config.yaml
model: "self-supervised image encoder"
dataset: "short English words printed on busy colour backdrops"
train_examples: 22605
image_size: 32
crop_scale_min: 0.2
horizontal_flip: true
translate: 0.12
color_jitter: 0.6
method: "moco_v3"
arch: "vgg"
norm: "batchnorm"
activation: "relu"
depths: [3, 6, 3]
kernel_size: 3
stem: "single"
widths: [64, 112, 192]
downsampling: "max"
projector_hidden: 1024
projector_out: 256
projector_hidden_layers: 1
temperature: 0.3
target_momentum: 0.99
init: "torch_default"
optimizer: "soap"
beta2: 0.95
lr: 0.0035
beta1: 0.95
shampoo_beta: 0.95
eps: 1e-08
precondition_frequency: 50
max_precond_dim: 512
merge_dims: false
one_sided: true
adamw_lr_other_params: 0.002
gradient_centralization: true
steps: 13200
batch_size: 256
epochs: 149.5
lr_schedule: "wsd"
decay_fraction: 0.2
final_lr_fraction: 0.05
warmup_steps: 660
weight_decay: 0.1
adamw_weight_decay_other_params: 0
Rows from block 9, named by matrix and row number. Each number is 500 + 25 x the weight over its row's rms, rounded and kept within 0 to 999. All counts start at 0. Numbers have three digits each.
# conv: 3x3 conv (model.blocks.9.conv.weight, 192x112x3x3), inputs 0-15, a 3x3 kernel for each
conv.16:517540487462492527551484492477501508472484489500504479492498515484485486479519522478491517495524492539505504497521491523535528534518540500527492477503471519510493522483535486461499480530498464452517482499477481533474500472513506481491485529561517451478545477476475501496517534492509474501472471508487459530489543517478518504527467497540483519494506522529539547505481521538490483474437484475455497522506491491477518476530505518459502
conv.17:481491475486466469470529477485459539506514539492510437485531511522529515525495532471483526465522502507501498496504534454552555507438517495488485534493520480525455495504474509502504485515507480459499440532551476514506530519484482503462478496523496492501515475500517494443502516504533480504460528503480530521495569523484564541494525495507516565507520484460530521483494540451536488550528466481502528524505486495482519503493470500513511
conv.18:482514484495524528479507505498514458484531517471502524495516495534520521485514509438465499480546502475531461498531501536530498534516480505496475501491509506504504499530473496496513516524518475525477507512507486499473506493523503501509502502503492526502520538551548500501493446554509508485456527478527473484476498497460478514460506495495536524497488481464509548494468489517502488509527528520506525476477519483512472490458480517507502
conv.19:552482490528486499480542484485505506481526481541509492507490470532506519529530475426443499498492498492505518489497475479496516496525475504496491509494466500505498447489515512505497485496499537512530488409552502485487494518485485496479506512497503492497549461503508490497483543506507459483507526510516495505501482495487480497513521528440435492483486511495486484575477499518509498517471518535535487504494533500492502510503528515450469
conv.20:507478481507500541528496501488486524529491455522500467483467501502517483513488531475493483455481518502493526515476471448544507526467502501540518515560563496455489460527484496546512511481526475506502533566529522493520513501519473457478504503528498502473487501473481489503486502482488477540489541486486504468501528460501537489490504481495484511513522476475524474569523493491550471492478494511462505533495492511505450470509515504477523
conv.21:512508513503501500496506523466457483485477458505523530495525516498540460499476512484491513475526546517516509502484499542501515514505530518595556539582562497496498468479544503500517504549491499492495499501464476470542527469482464471484517513498502528473530535469510488503462485450480440481488518473506509504473518521522522502514486505515511492477509493448494522518525516504512525501512476540498512493486494501493471443506448510497496
conv.22:498484494504501504485473485507475507519531518488501493495502539493500514492517531509495495512496501512487507502517518503464453511534525491519476513509492510513497515498495511483498475497480490502522486523507506497513531483517506503484530532512496487477546522510493496516441502485462477489489494486485523485516513526495463465498514518522493491470535498479460526496506512477527526484507547501473475441481505536512505497466479480501482
conv.23:503498494506468504497544507496499532514503515505511482494518491483536525527489480493499506499514504520509462479485506517511554493492568505472502488484458469470519504477490481504497519519461463506482505507496505492501498473486515507526524482478496516505505531486535459493497485491504496524509514494484531444506525491519511491514510524506522482491528455490487521524528470468490478509490487481490550510520558497487513482468435477520559
conv.24:516441519539543517511510505491470510519500479509515511493516484506505443491476482483463481503530504530566520502503430463516506515479517521496505521535510478486507518458489552519441489476498500466549529497492507482503494472492449441451487468496493473480534504479479468502494488493500533456516516481516495507489449478491477463541540511530497488500472483481498525500522547494462472519483496456520498534483473478504535515529479513478481
conv.25:513490510556525553499528517498471502472519499522504500543513482558505544513518488478513498485513533465537484496492517479480520494514517496475483472510488506507508502512521548529456516486505461552475474468466509556453507512477494489498503487513491466491495483475490500548474513523513499523510483495495433487509460463517452480504473484476531466525485506474490528487480501516452483512511484522530488492507506499519513455490513465502429
conv.26:524478536482531495496487501498501496496450495523508493472523500489566505532470494489461430491495468467471518499448501490527471492484506496494471468446462495495472445536487523542522497511471466514477488506486477471545521488506495524482509476491501509526504452513493517501497537489495550460477484535512461507469500476495470457463503510500491505485546492501506524544466511486537519505511524477498542502516505521493445498491506484491450
conv.27:463465525480562538498512501516498519519507474515528530529562512509523524483494518496498531510521467487484473519525535523487510495531505474478474492513494546503526517548479500502510493488516468535462510482470477509477508535491514495486491499531470492490462482533494504493508490521480525473474478504503464492492471533484531497508483540530538525501490508486464492462468547503498529496497528507517526504536509526493487483464469539519513
conv.28:508508495497496497511510490500483514514524514506520526490533498457466489490484539463509511456505522501524508531476508518498495490509530472494460503529469514515485515481539499494489526508508497496503455516459531474495474535496486494485501485531462451510519482474512497462478530477477471486482521471478479514500498535482511488535531532515460547479513485518505541490486540503557518470483451461445477491481480530522570541547546500475463
conv.29:499512498483478503533515559510509539503507507527522486481461468527516513534413495491495523508535486489473496501511493495501471525493521508491493526550526519512462490573505556521493494509518547531479501459518480496485530477502495523450515470541513499462515513498504460475484542501458517501504450495466491504470474467502486476507508449515511565525485507534497503479526511550494533493485481525511539518510498495490527484518486510516506
conv.30:484498489530563489498475510532498544516460474516527512509500482508533477526518447509483507514513506512492505520433521549541478485521457492491505506555555494517512511504530476481510527504484534519533469464507480501484485507489513463517520508514481527491500514487527488480503474479489504511492487482517510491515480520502486493518488517466521509491541499510496532466485459516476516515476495499444469535516481509519499466500465495518511
conv.31:522528489516458467501510551458487499478436462484476475505520489508493477480504491512481527522471489512502504493492531472524435473503479506483492474505494512482488494501463508506496506457535496494494527522489480518492488501486511509520474489490503536476500497549533475485535469522484532539478528455444515500481511488479514486527500517498501523516535495500517507522524508528534500469467489508502493530479521550483536531513505513475522
conv.32:433483490454507453478489521468467451504497456501516484483488502518477480467453486509512537508520486467526451528506507485518541522535533494504499506488503505517469488477461483552506547495504494467521473456451478462491455479451434469455499486482492510534530530545499493501494490506471515449522539500499498487468507488458492484512512504506482510502513475482465514508500487547495475491514508510516484492518526512476526506526519476442503
conv.33:487514534527469481513497508494507538517543448526534495501514452505496504489484467448480464523534528479497496482475489500472481513522495476490487467513470477494511496473484454481503531524534490478536455484450491517461508507502476495502522497498531500492539464518502507497519512492518495489505480508511478513494504499474505500486448515449435516500501510516472497570473494489464477497499480459502490491462515482467518486480467515494500
conv.34:535497497479492532513521475489467497514478496516538505475484512465518484541493549480475526482476482495493514494519551500515501522520539469464504465479496515527482515503477466442524501465509480470495480499506471499474534527523498509547547520542532516478474461511504513515525518471520520511510494507501454499513493483475545527455509500515463517488493473479467532515456493510506514485464481570516508460527471483504516450500484502456473
conv.35:473548498515514528495468504491516485503495475524504498432496472546494504488517428464507497513486509495525501478503431514479502496471518497525508506487476504489507491495496535497484492468520502517529496487483476518489505469471474481483507472526463513474491463520508488494515445502488495497492540492494480501493477543533503452491511534503465487535528496524497476506527501468535489488474473513507475500523468467545524492486474520562507
conv.36:507482458495497497454490491507508502505461527483471479502448508478496507507504517489470527537514522523509508500519456440477471499464456483492477503453552512532474539573518472511526511485526494532566510579510475559528503498490518526491499503515452530506480505520463506497521521481545512479506491493487513493570509529516541480476476530499487482521496478495480534479520463493535500536494502467480481488470506483472533483511458489522514
conv.37:496525479444480496502472447492487534538518507523499518478516504465487504507489486553499501502532521484507495510509512444476481520508493501489501513480489467512504502496491491473477452478478452473454498484493496476469511464466503499464491505521468527526536486478513507478535500476494546513511491476487505484502528476491484488520488497518508490500511485487512511512475533515492491473524473473496491523470526493524528482498529492485492
conv.38:497496547493530534510483506503519490484532505471499531497499495516494511479460492490467454513504489510509520495497489495501489543478510500514519526437502472488507504535479466540517511493491536521484456487415529495490503512520511506507545506518517513495490521506485516480489528499454496510505536496473501521528457485457499504526513489519518503510508490486537480517459480502507474495493545521508472497504473484490510485498480482493519
conv.39:480469519514517516517502530531518515487509492508500517524499497512523474482463479461461460503493522535509513512515496503501531521534480506493509522526523491494480468514483508547471519507507510509490532477519500531519511495495465492475522489515493498456559472484475535474514472528542537509488476472509495504515503503459513451491510515490485510522514468483525532492502505509490511486499486471434492516470537490495526492514478503457505
conv.40:493501497502584504531465552468480485532497514543504514491518476522546494515486513504493512487498460501532485513480526490479542473508487515511531494515506491488491504489503468511523480481498464524427456515499479533491514503493474503500507495498536497516491520496490496505556477526473516498508518494441492484480487450462494463500509529490520495513502471514467493512438511472514523533536495542495491480522494470438494484477527506487481
conv.41:497497494535497485520483496532508466505516496522533538529519508493518510514475539518450525516486484519498535490468434505477559486470476512494500506506550517498503455502493480531551512494494528567462542468553484465511508536498472504485505484463485471488498563451500458494493524536484523531487510492533491494503527509496491519485513489485510526479502506474519519535568509529471497506466480519470485496491520484510536503516518476489549
conv.42:464528475435463454495490461516511503502540493522496542490465476509497508501473478513462515511514511496498468541500514501520516521490470539517515531487487527508476513519456468500514497517493479470523525549531452438488527535515453493434528510515483503522528523482502470488495502464490499522475513474439496466509509516531528545500525525503500505519495507481488517538533529516441478487544554527516494507489526482474480512531533520529532
conv.43:480468504513513499527490519536491507521509518494502470501522494536512524501476510510462508487497462518494497498481464518483525500528494532482494464548523511492480504521517450455477520499509495515474507485514466489524526553526486527485499531527507474483504480478541476489507497468489528521505481499509468491470528482513510518477511471508478485497502516503489523468544487485484483521519515509535500502535477519500506506467503503526528
conv.44:539483489492465533524487474526487526546444488521517524498517511492538515517483488512493478485492489486480464482466505506478500520525534515479480498494491504492491472553509513560508499477496479541507477477513487485487525478470514510513464522491482537473507474533516499486465559486515457459488502475465480498527515457481475490506512539527526541464489459511463528518529535495499524510470491509496541518491521511492482468489564506473473
conv.45:483493450472495514490519483492471477473527487484503474515513526480537459498471486461512483491486497514493530503433439493511464489472497512522515515489529497497508459484460510526517546495535473494534455526449550497528487517538486534505467506471531516523552468513508516501502485537511497471533506534551493566507478456493522507514538481495502509476501507527500467453515517533461470456482487506504525528468475484526445499481480487474512
conv.46:476544492530496506509503473497472524518467501494533520535563509476512507526482477477486497494503490518496483473472523518476532491515476513528516511483496498516507527515488517496497481486529510501499485491518519448470513486486475448463459493522473508526525534507486508503491508512517489474514494498448463481499451474525495487498558465479496520525508482464513473466485473554427457464499483504508525503479479493468483485511475560531502
conv.47:515508529455534437480524500520502478503513518523501522526516534477517526534532513551516512459527514500544519498547500505472507531528485503508479488520484523473480466496495459488476457483461508507474472518503517463515536485509514498516493503525535488470477493536540502488494480518499520535477494524485512513510490499501511488478489511532498452510502509462523493506483477485484541471528507513471522525489505507468520515473523492516503
conv.48:501482504473535476503475499525553503492487470534524512504461529540481503527520478492496510521501482533469489483573483524496466482539509486508510538450517486495498459529494527500559534475529492493504524545475470473510501517541494488537515534498521521532507553505475522484486486546503494545477520475531550479529479524531518512526499544540533535496506514485505504528504514493484471537512506514499482521519510508518498515495489501492489
conv.49:522472534518474473478510503475501492485524503483509475500534473514516490521499481471450508508495512476527522515494489489531497494487500459482479488497489493475499493473518466509489458485501499495521506480522512507457494492483509488500481521488548462510522524467508515504553474488492526475500493478503508481507506514506473506460473530453416517510451523516499485578443506492513480518497463535543524510513473498488487525486523496475468
conv.50:520487520492511532524474520537516514544479488544543491521495505505513516504546505488508472493540517510510514500495485495523481574476527492532538560488501510498482518541494564560526509488523521497503461508474508465501517499504516530524496534496511549501542479500509491479540522522467504465496508506503524497511527509489518491532573553548568559491523489510490495501487514517492510491495483507487507492508506488458485500525491499472505
conv.51:512480524535493519509528494515486487503514515484497503499495487477482499501492487501529511484456500517502526534502452565604494519479483508488511455517485477510495507507473562544546527481524468455512444512487492474523544510513558506504491498534444507466493453482540486533539488496520497513469495476489510491495492503517512525506508521541507499514481490535488528513508469470505481507442467470477481492460486502503511478500474500485502
conv.52:470536449513476535472520494513532485480523520520493508503469498512460519476492514512505529534519513502497504471480492489509478489485502489507461486484500495524505509526478453461457473467518521519473529515512501526538544507498470529501517503482470530485490543511473451480474523501506528492495489493490544531520496504475527501464499471466487449488502542512512500475567481472465505517517490500492470489510511518485527520510523502509518
conv.53:512481501504524445502464491507485511529504497481476509476523479502605498502480484434443440545467447492511500552462496498498535511520482503501480492477490499500502448518452531475529465526509476484537528525504506483543525565535481518498494496524515453515492531457490540461492529515512520535477557470478448534484527532538506535492519498482533487459493506496495524483492487501479501522524531471489483489486490476493501497499487498503495
conv.54:524508498509551499526507507502501516511474490544546481495468470561524499556495479511490485447505515466544531515473450514505495544503463512510509518485516529507456467512473522497516498462495482497490487463540508463492519535546566510493505506509541508484526467454527458469522477528499581462494504512501532502501467518452516546539501533471459477514498488477504512505490517548489502506511500508503454494507533498513496502518505479452503
conv.55:486516523485484516509492524508487478528489478502515518544511527509559458492506506503500483577586510557494500508474499464499490495483481522501536469508503501470510502494444507484521462472534565491530496544451497530465504479482468509497509486479479513481470523474479470489537510513510534485465476498509464510508464503492533441477495505523479496510480500477513528601519467530470467464480483544463501480521508473474504523561497455507508
conv.56:494508510458545509524465481533506488480519533500451500490527518481504517512460486481504507509488437489493507574520510558562509553514561521550486489465492512474490493541488529499535526475482523423473466484510492513486500486516530518526521532504487490519490501451488531496524507526492529503528489480498534490462521492543462500509511488517511474496513493522533517498535497523467477502482497463490491510509516489520532466467459505532519
conv.57:500454503474507501486465508524506484460472529498484487504497504510545536499526485492519527511464502495496498512526513458483499523521547463472496534525518495473508549519475505506523491487493504485506494532501506464477492530497504490485487490511544474495468573497518481500487456496463474481498460513505521458494486557523479483498482479496511527495488480551497533446537491542524516472490499513511468508490519486504490477513490452483509
conv.58:508505525530517488499503557452479530501456484518514483528509514548564457479499506450461509527513514505537486458494493528522480491490527530490537585521485480489476451470467523538530488486511481511492475521521496516515509462515493507446470527452509505543549527528470488480479460523522478530459544467531528492511509521499514479519545496552491562511529489519499485506495517502502495493529521510483509541542515500465494480508512519466506